From a checkpoint of a small image classifier.
Model: 5.01M parameters, 24-pixel images, norm layernorm, activation swiglu, num experts 8, patch size [4, 4], layers 16, width 128.
Data: trained on seven-segment displays showing three digits, 195000 training examples.
Rows from block 2 of a small image classifier, named by matrix and row number. Rows with one number belong to one neuron. Each number is 128 + 32 x the weight over its row's rms, rounded and kept within 0 to 255. All counts start at 0. Numbers have three digits each. After the name is the row's rms in percent of the matrix's.
After each neuron's rows are labels from the 100 images, of 14976, where the neuron reaches its largest size: "responds to" is what is common among them; "lies over" is the class under the peak. Only what is clearly more common there than usual is listed. The data: seven-segment displays showing three digits.
# gate: MLP gate (model.blocks.2.mlp.gate.weight, 336x128), inputs 0-63
# fc1: MLP up (model.blocks.2.mlp.fc1.weight, 336x128), inputs 0-63
# fc2: MLP down (model.blocks.2.mlp.fc2.weight, 128x336, transposed), outputs 0-63

gate.225 099:097161104139152153131111089130134148106104122176154097079106114166070160163091161103105136158094124143115066160146103097115168145104125112174132108150094146176122195148136155103140075176103098
fc1.225 096:095154164176146148137156164134196072063164104078119129128114148114143170169108070149151110112177178155132171112188112158168098165096108127087108171108140171119118177149118153160101120112135108
fc2.225 113:129066190076109081127133151146147140169086142133174149102143158098184153095172139145127134122116105090084145148153082094144123118083070147080113163173073084140196125124144136109135153080172159
responds to: the digit 1; third digit: 4; third digit: 1; third digit: 7
lies over: screen

gate.247 094:078124134155174172143098174088129107135197135099079104128131114166142080169100206152193141111088083119170095121101105182127124195132084137063121090103126183184119116135103118147116125106130105
fc1.247 106:153112162047177187126122163167127135127140170127105207075118164184132075099109123046146122145159097118122129149170141110102109195109156087130096098070149145135152079125136118110090087195137125
fc2.247 097:069162153174170073170112093107139125166125165109133106132140099070132124187154136136185188089125182138114138125175125175117211119158071154090159166180110099158144123106095167171181132172139111
responds to: the digit 7; first digit: 7
lies over: screen

gate.252 118:092109125147082104072112099078094116138120183083094103112123151173141141087099093151034173120134091106195159136186135111131131108177154163136135137101098150175158181102145119169167057136166142
fc1.252 113:141162131100100160117110097120182098113091127153178145158161088047122129110134135129192113130128100144125108096072169133159123117103098105093109106143129080070147120108136162106148198096125121
fc2.252 103:107133119135114101055108115103132118122112122194126102140137186199099095104121130113105086177139107091125159120116147129112126120102141113165128102094135101143144117112152084135162092143104203
responds to: the digit 1; third digit: 1
lies over: screen

gate.211 092:131121164112084168151080149096096099159182173078153116089134108143123184106149120164095127131220089109178069105137133075097125099147130153105140147146120116135143109113135151129115070056146191
fc1.211 098:064078121159067054200113159121113134104105153171151121120098155121162114131114162148090088097116134076128154098131067127152137152062144122194099169075140113163103093166145143122115113162191160
fc2.211 095:118083108109092092152153109109143119083155111057122151106134133067135153159120166068160081054124109138157140119183110134173151135103118133133089148127158131113110169153164126198129116162094146
responds to: white glow
lies over: screen

gate.82 105:144093170227149092152168123155120171166102117092153085157134092077129107171171091110108117116087157179101162160074081106115145110094188136142159151111126118158082149115068102094129116117153142
fc1.82 111:149135123110131195124119134080085089096143134115197163146197104142179115118141151109155175100157070130068114139111176097125029124123136077135115067158148104092135067116103111137197124111166156
fc2.82 108:141166058122123100097108079132132142085065080158106144107141166085165101192113119098188105135117136084123125155125084161126196084121152177159170108099175132175104151148118066097157108121160144
responds to: the digit 4; third digit: 4
lies over: screen

gate.69 096:167135072139082118139163150196132096110162122164170156180143135163129142137150113120126131091088151187127147130065124142080098116171140047126162060191113137141129114058076147193103163156144117
fc1.69 101:179090076129112131156105130136139075117070147138181150172097131153146131164164126076167141126135142126170169127139108101136151114093144095099084177153139126149133051062135101148126114125135112
fc2.69 104:115143166125144108128123144173089116119152128088086167121126094049205126187167138163145087101099117111161088122090089133137118159092151161117150078133114140064102158177164083115115110114161192
responds to: white glow; second digit: 0
lies over: screen

gate.200 093:088116126172160121159156124150096133203085144131080084140127133174127129136071145141130141169142093131145106162161110136097153104193184110119124092154220159146120162118130086118117144165126131
fc1.200 096:120151137128105167095086131089152179172157089112172188081164144160136146109121118116072138056113167104121170111152144133165112129218174182169079137099128114074126153083119109130130172083109091
fc2.200 097:082184097103152123163163115084205132119113119121116155150132105070158142154131062145169145114108156111137062151125124104135108194087120079113116090165040058144128156146118090096070124107114115
responds to: the digit 1; first digit: 1
lies over: screen

gate.64 120:140124140180079158150130136128120123150143098084079159089044168123110064070141045124137104064103119124080167106108139113134104073103112169124138142164122131104123124159128178118140129094117114
fc1.64 120:104138179164127114216154127134173152149117116099135138082090156119083123161151108141068080166087079091217131157115100116164087142098058173149171153149127084150077163104128069054074102105174166
fc2.64 104:083153151154135132148156173100118178118117186170061122155153098147181173119147146151167129124179087111102182123098188110141202169088127173133165096130114128114115101179093112134150099116086106
responds to: the digit 4; third digit: 4; third digit: 0
lies over: screen

gate.250 110:132128148089145177149092099070131126090156116162130110119175197140138182164135130140115132184132170084164073169093113146109148115121087099182178147139159103119088133144171099171186102136109136
fc1.250 124:144081130180118050147128123161071121134156117084113138145114060132149098100139165120099159121144087203103156080185163151152101138070153133082125124142100077160108072134090091101087132122149113
fc2.250 111:161127113153103167143124152072169108121100136127142127152099143169196111143187162117147090113121104145194114117138152133061133105149175103134181129123182133116173105182073169093101126087069100
responds to: the digit 1; third digit: 1; second digit: 1
lies over: surround

gate.114 093:069165162172076095160167114123105109156137099132145127149151203087098185066092123113093088104168108142184210183101119106119078128132090211132142110102156160156153137111112097102129152133126126
fc1.114 097:134103117017133181129145165121136111110115128159170110107188132147141163162165167134176140154134128141151127061150172118085161105104077141142055166098138111096120090151137093165152160078127091
fc2.114 095:151115123122172175168136111128163083134107070155170165155137150159150120114105119111097133213081204165094163169140095125076178165131102076133139141140055108091178174136093132072122133109130084
responds to: the digit 4; third digit: 4; white glow; third digit: 1
lies over: screen

gate.205 097:166131162125110094112160111102101107152138147105110154175129043144079143178134079100140123131175130056171140130153158095120128095145140143133129220137074165096116178147147135089108116156125102
fc1.205 098:109107131188105148113207056158106148208159119112104124110134126171081086114132143140143140100110138108111201174147151157103104174134152137098128112124126110125130157159177151135190137100147122
fc2.205 102:130110120169163137156139153106111158147072096098096100081107155132080094149081177133155171076080093102120182119125172121148104115179105146160127079103183148156164191128141124056091131101134096
responds to: red glow
lies over: screen

gate.38 115:142138171144140129113153078138162119147082149113141142152107116104110107151162093153125125136077096109192189163113129039156135124166094112093114132129088163095120075176129129105136174140140105
fc1.38 121:172107145145126107166166113150140134079124098084158129181130114115143185173128161140125084086093134101133089131100099086107160130158127149172158114083171113156096090135123119139090154127179156
fc2.38 105:091093122153142124179125156142059174142124072123118134125083070136162146172158115132121156085129133163163119205089147071103114089141075117070134165146161117095086073150122130158135147049133183
responds to: white glow; third digit: 9
lies over: screen

gate.302 103:165101071106149128139118164145115137170148197094092104179178134123172177104141085180121116137089064180159084111110101167083159106181145087181171149148138163115062099122138114130162092119202148
fc1.302 102:102186193188164169128134058132142132146107107154101138114109118116114116117108151092123064126141160109037112085165178071141129104088142187119152145136117126144187114141121142168127121126090148
fc2.302 101:128172138101120139141135122161180087166137117149152061128135107142103161101178159096085161150144096171123116140100127134129095154155137123132114144090151173126134088091175082113098139206090063
responds to: the digit 1; second digit: 1; second digit: 7
lies over: screen

gate.67 096:134108157134152133131124154116168208094119186078155150165106124132110165120147144102145202118169122135114108137069150175109168147092075127172145101176128130133119117098086072069113110108174059
fc1.67 097:059153159127131140151145103144104088172155113105098173161096118177103187100105120190098094118089099130154193127088132126115161148126095116133123118082096121117174037111151097166115153111151117
fc2.67 110:122179181103154111125115104174144097108088095069115133171126179127073126093166080115091163114142108134118121121153152148148170121136101142091137102048162148099197110132075094179131137135119150
responds to: white glow
lies over: screen

gate.216 091:140170118097161154105133161111150159112132178165133189122124047136103163135163128144086101133135107110118160154141133092132069102136144105127153075121154118090076100148118095138195089162147059
fc1.216 091:212177126093080153095144144165145129159113123162199173150111093101148099143100119122123200177121156126070167148152157114137059096150156130101111142106143087131117157096121145161142097114107119
fc2.216 100:119167130110125173087175098105152158148156084188135170156096126119140114147160158119138129141164110056146156175121157165136132128103110135169173148162130064087085141158166065094095035112122144
responds to: red glow
lies over: surround

gate.294 096:107075081112088079188131146097127087114143156039169158153150161109192150078127103180090127083130116085082139090169117130169109114148172091126089145118124111131188108124112075096136142080129105
fc1.294 097:110149138130169084146159073102156134088138104114155124111120110093203137062102138094108116117109151139126118165125089151128047064110153132197111159116110094147152135107133074121045088137166181
fc2.294 099:073098083111204115142123183178127169065190130151078099119118111102083120157187116133101166145145115129168089163173097097154092100100126110127157148141140161143118184163082158147094134170164109
responds to: the digit 1; the digit 7; dark on pale; third digit: 1
lies over: screen

gate.226 100:126074115128144175121103163058138139135135162107157100148087099176089108129154141125151140075115114129188166091142091104085178122104093149128125101151154145118106130131169127183109085200136136
fc1.226 097:148085163143176110109128149101134132127161151097147101130132081156110089150131125137095169114159134146179117090160135174076144096140100106129108102136105118135083130110115107182117106187161136
fc2.226 093:177123091131132135179126107127142080163100119097155155095096162092159158204090113113175132091085126113100098114144064157142079135186185118136108155117105195149155086125090156141129165083167140
responds to: red glow
lies over: screen

gate.323 107:111151103167122095140127138115181171092123080096057170089125199077195162118120125125137084120091137203174121102142137125135073154118137170166123114178191126164169154186120110142104054180141124
fc1.323 102:076096081161100138141153132118114178125130122085121118097142133087142172146150196151101087142076107185096142099067111158140156122106100152120103129144208147078178168177144123100127095175165131
fc2.323 104:066106135105138188205109112164078083087189122081130153102086092120160129131138104109178138103153112146096135151112048122115132096092127115145127137151145151153085106169175108146132140163094105
responds to: the digit 1; third digit: 1; white glow; second digit: 1
lies over: screen

gate.80 117:061155137173077167136113153155116116182142096062178122118130146153191089138072118159136149070078108103155112100137129177049087147158100147196119128143153118172085174137141110180104190083127192
fc1.80 119:092124175092127129128084114151144079131181216057133141135121089102110084091115088139103119111151101103158161114202130137119155223156119132123129099095140106120176083101156084114158175129178147
fc2.80 109:186168155118153155121102147146113125119134124132109141173145115144137100176171083096128129139137135141089105185115176139148146095121105128188114108121169086089111128103169102172086160081175157
responds to: white glow; third digit: 6
lies over: screen

gate.12 098:092169118131114107141157065127177126182133132103099191152167155176098184144132126107051157144096124121139113139128187171150122161130115170116149126165158110114134148203126223190108142127151128
fc1.12 103:165102184134142114089073207168098116126111155103161106094141078137106150127123133181114112143156162089082116153106098108089127090114162118168077129094122134092146120109157052070099081106074063
fc2.12 100:114156126136181120118127137155157081116133125104137145150097119118164117148138119151175108072062157201170108121167066156184184127072145120169099117102116147117153111158183119139124117137108099
responds to: the digit 7; second digit: 7; third digit: 7
lies over: screen

gate.160 089:114108088099079087151117204083105121156130070073106181140070136129144086127085132112091123138118111128139079118129110150082121128141129076166045152160126163154122136134134114127181113119115116
fc1.160 090:148158123145162133119134074113152072160127059122185107149130087114127190108153171116182082191123081066070182076170106159172163125127096120117170128060107137146168155099115158139059119137117126
fc2.160 102:145136154098190093048082066138057133090146159093095151130168162143161136085152169153105162146135095095111163098068159139104095156087153122090179160146128121107111120132167161132114157105181125
responds to: the digit 7; red glow; third digit: 7
lies over: screen

gate.5 097:095101167134127090168143097139094075217101087163140160124128158168136141184145122080126049118125138078147132169086098136152081120133167107162112131085092118136118115169093097180123151112121178
fc1.5 089:162161116188107090104111148152114163108189105087134098153108180121185174094129156138131125109179168112117163131122118155143114199110144167105110025118151128180116156148120134151072134126141051
fc2.5 095:134138162129142100123123085141138098191158103089118149130137103107151133099069220080140164148187095070150137173157116159107151102141095136119123141155068068150093099160084145139131129108144146
responds to: red glow
lies over: screen